python train.py --arch="jasper" --model="sound classifier" --dataset="drum patterns on synthesised drum kits" --train_examples=26041 --time_shift_ms=50 --n_mels=64 --hop_length=160 --input="log_mel" --spec_augment=false --win_length=400 --targets=["pattern"] --num_classes=12 --norm="batchnorm" --activation="prelu" --depths=[4, 7, 4] --kernel_size=5 --stem="single" --widths=[128, 192, 288] --loss="binary_cross_entropy" --init="small_normal" --residual_init="zero_last" --optimizer="soap" --beta2=0.99 --lr=0.0048 --beta1=0.9 --shampoo_beta=0.99 --eps=1e-08 --precondition_frequency=16 --max_precond_dim=1536 --merge_dims=false --one_sided=false --adamw_lr_other_params=0.00089 --grad_clip=5.0 --steps=12600 --batch_size=128 --epochs=61.9 --lr_schedule="wsd" --decay_fraction=0.3 --final_lr_fraction=0.01 --warmup_steps=630 --weight_decay=0.0 --adamw_weight_decay_other_params=0.05
Rows from block 12 of a small sound classifier, named by matrix and row number. Rows with one number belong to one channel. Each number is 500 + 25 x the weight over its row's rms, rounded and kept within 0 to 999. All counts start at 0. Numbers have three digits each.
After each channel's rows are labels from the 100 clips, of 14976, where the channel reaches its highest value: "responds to" is what is common among them. Only what is clearly more common there than usual is listed. The data: drum patterns on synthesised drum kits. In brackets: how many of the 100, against the usual share in percent.
# convs0: first width-5 conv (model.blocks.12.convs.0.weight, 288x288x5, each kernel summed), inputs 72-143
# convs1: second width-5 conv (model.blocks.12.convs.1.weight, 288x288x5, transposed, each kernel summed), outputs 72-143

convs0.169:501483508501522558517511547496514517507518508505496466523534432526500460494512494526493464482522491478484490518530559517478521501494513470480466523482534499501503473531520486511537523501478470520495474517504531482487
convs1.169:478510476514527512500507488511503484457525523506530483472516490506521566466493434515484486492544512527498497504525487566476522502497522532498512496467526473494513525502510523556493501532485564515499483493496497502514
responds to: bossa nova (98 vs 8.1); tempo: 70 to 80 bpm (30 vs 10.2); tempo: 80 to 90 bpm (29 vs 9.9)

convs0.92:520513514494469556513495519447515532529506458536460462447454499504487478492541467501516442518470500488533497503504518519490505498494510502480513489488489510532506505536502533508522443517503488477478468492492472451490
convs1.92:515488501534500497467522533536499518553493484486505506502546505458530500439457525513464528485494513483495498565494510491543498521469512537500487518484504477496515535490454500511482523501507523489549459484518521542509
responds to: bossa nova (40 vs 8.1)

convs0.219:503524472486498491492472509494499499524533525476507478498481491482507499485498497491540509476472519464504533495547475528458535498491501523538447476498530477480539501467541487473579485491528503495484466503482544485507
convs1.219:515530513508466574473487471491493489504505514480556499556502510505471511508463529500511493443479515481510529511515482515510513508520513491491472453480424498526494509514550498543502495507474494483515474492505496488492
responds to: half-time (47 vs 8.1); five-four (42 vs 8.1)

convs0.162:476517495524451523529479546531481537501480484483488493467481509481535500481508507456546513515483555513515452524465548515512499505501520498530503510536509502461497529513457520527513460453495503495506492454533520537492
convs1.162:521477464520471500507514524473515491507481477509529503490500518519488519493476492447488483494478493501465504478505503471478472498541468579489567476481469467492502485498492487501469530504509507496473542495503507538506
responds to: breakbeat (96 vs 8.7); tempo: 70 to 80 bpm (37 vs 10.2); tempo: 80 to 90 bpm (29 vs 9.9)

convs0.87:508502516483476514467500559472556541532513505507494472530524541535495479541514485543509519502493497491492499439514536516482471490501470505530513482482515488494507527534492453461506469480489481479455487518476525523531
convs1.87:521489483440524531518498517506512520453500513534505512497473514500524514522512515470484487533519497480481465530476506505522524527502537539488529455463464531490491511527507556496505469524475453534502464492534499485541
responds to: waltz (51 vs 8.7); rock beat (35 vs 8.1)

convs0.79:517504501507475494523505462526500481445450532522482511489515490470477482483516504487511514502477486491525462478487479483548431526528561470487495559479505510509479461506526482511477488469552492508506479477467487540513
convs1.79:480489505483482487447495492526450516478493501505464451543506488467524529558490486542518541508476520517527533516524517501502507545488516489482525491491538519526491539487525490519508522516483477489477504564502491534536
responds to: four on the floor (98 vs 8.2); tempo: 120 to 130 bpm (26 vs 9.9)

convs0.274:491508488507471478496541522489465516492498466497538513499510496527489465518471504521472519460531505506499511454510467518538496582461557492535485497497473457485502474467480491492485491518510504492474537497499440488510
convs1.274:499495521508498528556510477536506504467491473498505533484516531467520550460539485488512496518514464502518512487483527561502542531491476490467517527513505494504546511465504486508473483506523478489491475526573452489463
responds to: waltz (92 vs 8.7); tempo: 80 to 90 bpm (37 vs 9.9); tempo: 90 to 100 bpm (36 vs 10.2)

convs0.154:460506498504498490520439483441505496502518487553539537483472554457485495493483470495474490517494487535460495484518548527496526531492489519473489535486510485524529493500476497517525497528519516457521511479482501511542
convs1.154:529531491507498513470537498528538498528507541503529483525507552488458489468505531548522517508490524501504495478518477489557527477498490507506475516491489509515451511494551499488517498493477522528540484521479488555490
responds to: five-four (78 vs 8.1); tempo: 70 to 80 bpm (40 vs 10.2); tempo: 80 to 90 bpm (34 vs 9.9)

convs0.0:491533518463454515475522513498518478507506533491493477499494531520527516502491482518488508493476494473473532460510477504465467494474508487490513476518531449482533508491446424490462494519478515496510509498506452497517
convs1.0:488487474526537486484510483518491505480478490551468501532467506499494494468475486528495519500493490532519528474501468511534519503513500478458472501479444483555464471511492449491527508523489484497488486487472478463563
responds to: waltz (100 vs 8.7); tempo: 100 to 110 bpm (37 vs 9.9); tempo: 110 to 120 bpm (28 vs 9.8)

convs0.19:476445470506512473473507502539483520477488488512558474439509515481509484487529499482523466495457470470488489541509498519468528461486511486511458565514527504512493486497549547507507511460559507461552479507554470496498
convs1.19:442492487498521451491497535525535455516523498459507489522541484523488473523529529497506524513496542512505496510510456516507502509522504479525513446494537508484478528491478475519516497505508523510481473480471490538524
responds to: waltz (53 vs 8.7)

convs0.191:497500515496509488476511498541512531514513501462504471504476534490513465495508522433444482524484544488512505544469497534500532518497515510487512512470487488502482514450460464479550507497482492454515516495475535530525
convs1.191:471496497505504529485482501500509523470420480520536544498507541492529507526547499530541484498506504530478454511492461500506462505487538478491483504479512488514491532501533468497549538493509499483479471528505476479551
responds to: half-time (100 vs 8.1); ride cymbal (42 vs 18.3)

convs0.96:536512458502518510445544504487489503475463492512499505504500502487515496506512486484526504507536530496530497529499487552532468500538535505505545504487475491482513497485474507486490516498502497469473524521523529523504
convs1.96:468517503487485460498489541518551539506489550503540515503511474502453445492499503528490507472519524532518509531447515502473489542489506472515504496499501512481495595497495461459518448501436489500498512502539521514518
responds to: five-four (58 vs 8.1); random hits (35 vs 8.2)

convs0.155:465490542493516491514470485529473494539525537528479475450510508475549513492504462478504516477509521483510499532491514518421478476545515489493512492498544508524466497533510517504477480499503503466502473541494489481456
convs1.155:505505498494483506514521479499523477536458528453522555499441502468563500546494505508523526505488451504490504478469483482500534476516447527506502532478504529498533467536483495540478462532499525533458517440508559468508
responds to: one drop (33 vs 8.6); tempo: 70 to 80 bpm (31 vs 10.2)

convs0.277:489502455494537518472534481447471484519492545533532498525505528536535452460482474550473517458508546526487523487522487518520428517524508551511472535498520528545508489529513500479528463471495474509494529559495504521484
convs1.277:488553515492478485538498503511517515517503498533490491481553492486534502468502440453499529447506474504520511468514502479470500483522526539465521490505518506517514490527503480512522447536518452517494509496528511482511
responds to: one drop (57 vs 8.6); four on the floor (33 vs 8.2)

convs0.253:537502513468493480488481439526509468463508490459517475515490569477481513492507469473499483511484488476535513468521508494519517510537502502515531446471482483510491503511506481513505493511511486471539503477472498533489
convs1.253:464469438533469490471485500469486433522484517525470442483551456482498494448525506469477539504559469488494507489489481521481525500501482532509511542495506454523530528487516513516489486469518537495479480507521507520514
responds to: half-time (47 vs 8.1); tempo: 70 to 80 bpm (47 vs 10.2); pattern: bossa nova (42 vs 8.1)

convs0.137:477517517492557509524509516493492520501482513538473522519504495522537482464519494493436505478492495480492524511528525478508477465500467483492467558494516520482507481494539439525503498447495523545473558527478491503470
convs1.137:518520555510504503516514479486536461528494487513493501542487496513517530526545500480475498530438496466507533523518536498503491465492495513485483487452519516506503506523470515512499518500526497484491566483499533475498
responds to: one drop (96 vs 8.6)

convs0.256:493458479524465515490478499539466517506503510500512480499517495507489500452531530499509473506510546477495518554532468468466542480542482477472519527480492520479504531505464496504484484505496511487522497516494505453490
convs1.256:466506525495511521497502527514487516481496495458502478491478491479485484484521493491526505489506507503500528493503478514531499529450531458528444475538516470481455532475502479466500490495516460468518522498494507473487
responds to: four on the floor (98 vs 8.2)

convs0.59:501528533488483493523442466515485467510517476503521481501489478483514551530504497477465515507425483520482503461484553489514502530473517472443483484485498490495474518534449511509506452559467487502529511477511487491546
convs1.59:494535497520515509488506464508511551509515512521472519509522515472486521451474507473491508505446564498507476562480494527475515471465482526494471518502535514484468489485502443484526490544503486458516509494532499501472
responds to: five-four (62 vs 8.1); tempo: 70 to 80 bpm (46 vs 10.2); tempo: 80 to 90 bpm (28 vs 9.9)

convs0.225:498483485501512475495481484540480508550528473490488544523514475489480477490485504490496478493526542497485526468515541526488489516468524509487497509538478500493470522507534472508472492451519512516491493522479476518485
convs1.225:516506491514494478479511493509510486488489482520522489527458514523503481506494452478537549495534472500503486471503489494497493478501486525483531498510488516489439476510494503518494507507512421503451511492431520497476
responds to: four on the floor (88 vs 8.2)

convs0.192:516500577526503501501465490504405530544458501498446468523554515462472514474483523469491534488540502442486509455467526526476508543487497504462502509504534540489499515465478525536491504475501490514493497481491505527515
convs1.192:538533468481509491499548533548525466496506498504483528518511479502516482485495521512481496524469468523486494490485490489528481436518489523504468506531464454534487503516469487472491521470471437508515496529527456519493
responds to: breakbeat (50 vs 8.7); four on the floor (49 vs 8.2)

convs0.95:477511494509493532514524484489513542496479472501544484533504508521491484538503499501512505498463467520493533516481504522452523489491505483512478479474504464533513470498486470492482471471504498484551523490519449496529
convs1.95:530512486505463490489521589513494511496498540479540489498496466513496492511473483554500496532474536491482504536530511546450455505439524505495490485521499512503479585490518519501534468483504532485487479480531546532503
responds to: bossa nova (100 vs 8.1); tempo: 110 to 120 bpm (26 vs 9.8)

convs0.172:506492499542469527479455508444502523517496518520513453500478507461448466531519477482516553475502482462465499547543430495491523504542472487513507511532529554518515512500484481521487518491510545475524464479471534478509
convs1.172:443502530509525523465510504553525502498523475504534559493531461500491519542471507564492468510461519489506488508496486479512484508512502529512486457542448504512442512482522503504519498520508494456476481531530466477473
responds to: five-four (74 vs 8.1)

convs0.266:544524513543469519553502519481492519483512492495505506534486531481528531443505487492508518495506494489496508523503495527456490469510526497491527525523498482507518499495489488508484495451501528525547479452521482513525
convs1.266:483529509535492496482474536454546522522463483440524503510527507533485504507517532516489441497454470484494492472516518458489494530500506475502505491508515498533465490464518496496503524489494469502474511491498528533520
responds to: waltz (81 vs 8.7)

convs0.97:510491474511506508454497526494504501516532507534556444511488493518485474501502486484496469499492466524512474582461485517507472490508519480511519493484483504470501522526555524497432514502499518485544482560467513530521
convs1.97:495492463513524537473506488544556482483485530489458473494486530483521542481525521461526536520525484505542530468489545482526531507523466458505447465507477480513477526540489490513466512517524495527478507508502465471493
responds to: four on the floor (68 vs 8.2); tempo: 70 to 80 bpm (44 vs 10.2)

convs0.6:512500488448476507496475524497519541519511523516510467492514495515502559547491502495515495473516492523502487514505543488523478472450506481515504460527500557493442576524505500492470476461527493516521500509507537483548
convs1.6:505551519507496526459507525544498501486464512482550511495517488471497516520530458473527558499509489454502495482522474501506505522465480498534466488529503502470475526504486486496474501533483527495492486501475478492481
responds to: four on the floor (50 vs 8.2)

convs0.270:493512481479479520526483484497496503480512531497512514480563537447521493509527471507473529502462510481490438487515500500500504502476471496533453524533521496507530499505523438545548533482517464521492498527478504548506
convs1.270:455517517581528446519492483498545480509498502501463518476477524493526468504508540548489498513485512489451538499544486481536463524497497501469545485493490484497505487511499505508473544471472468524461537447496488495535
responds to: one drop (88 vs 8.6)

convs0.114:509502511458493493470497489555524537528511503505485473542481476564497533487526511520516485500519532484516491501523500478492469484509502479501526482504479494478492541459541506488494512512481484508532478506514511528459
convs1.114:458505536477514515511552529536513544558472524477506504503520528478513542495479511496569507466515495520518520515519518553489516506492529494500495489516504530509504511509495538537510534523487474493495487467477505456507
responds to: four on the floor (50 vs 8.2); rock beat (34 vs 8.1)

convs0.203:466515567478485507468473481487485530498546517495548510503470514515474491527466494508476527541566500478462515526466466465512497526450449517475506474512509464510522529529504516470475498488487471517455530511498479464516
convs1.203:449504525497542479493496511472493496464541505524529516518532495513519470474508488501465475475499496509523546523493459473482519515490516491559483472473538504470498538492512479512522483480479528501502521518477479492480
responds to: waltz (82 vs 8.7); tempo: 70 to 80 bpm (33 vs 10.2); tempo: 80 to 90 bpm (25 vs 9.9)

convs0.108:490488512520521474499462515518515491537508466515531492504445477465518454536507484506445478491516520531446468517497482484484469520494472472531488496514489487516513530486441437488500471558503530474505535509477508511495
convs1.108:510427532511514448487533506502488501528507481498471522496507535500535483454508548539517539499498507495492499493465518502482503468516499498483485518494515494571506493494496490484570485507449528443496520514525412531489
responds to: one drop (45 vs 8.6); bossa nova (32 vs 8.1)

convs0.106:475515498511538490479498457476487458475506477498486476534499518498522503522540513492568507539488478486500535529458487508469460522482501499498493495519477485466475469473479493506494463470486529481486512476514513517507
convs1.106:486505508505535544449501542517512502534507492523503536514504490489489545517501537472472536511466539495500509490476520462516480475483503473529506536477540544531472472535502468495493468479497522503509465554520462494456
responds to: waltz (30 vs 8.7); thin (high-pass) (29 vs 12)

convs0.84:512485446504521511500506497460505477486510570503510519502507531451498517522496523479561484480473486501524474509473496483494522498507512504517511466471496472517499501497512520498500500516481514512508521464492533504485
convs1.84:496493484508515471482543510518557467480460517511467469519481477527466471504490535513495510523504482487476476486491503509483492503541495489498481535460462494475539511456546523491493510527434529544460458518507527527497
responds to: five-four (66 vs 8.1); tempo: 70 to 80 bpm (33 vs 10.2); tempo: 80 to 90 bpm (28 vs 9.9)

convs0.240:509477515524526493536513482484530498461511515516464493485518495483532514519519537467486491513474464510506465519514523496559495478472482535523496481459525519474480457521517492472508467502512482508476496538543503518525
convs1.240:497510514507526480462497472465451525473490463504497479499469495498457532487455495455446522493494500502521475521469528525497530497518474473474486526508480527525453541519474478502441489457477469467507499519473513488460
responds to: five-four (48 vs 8.1); rock beat (34 vs 8.1)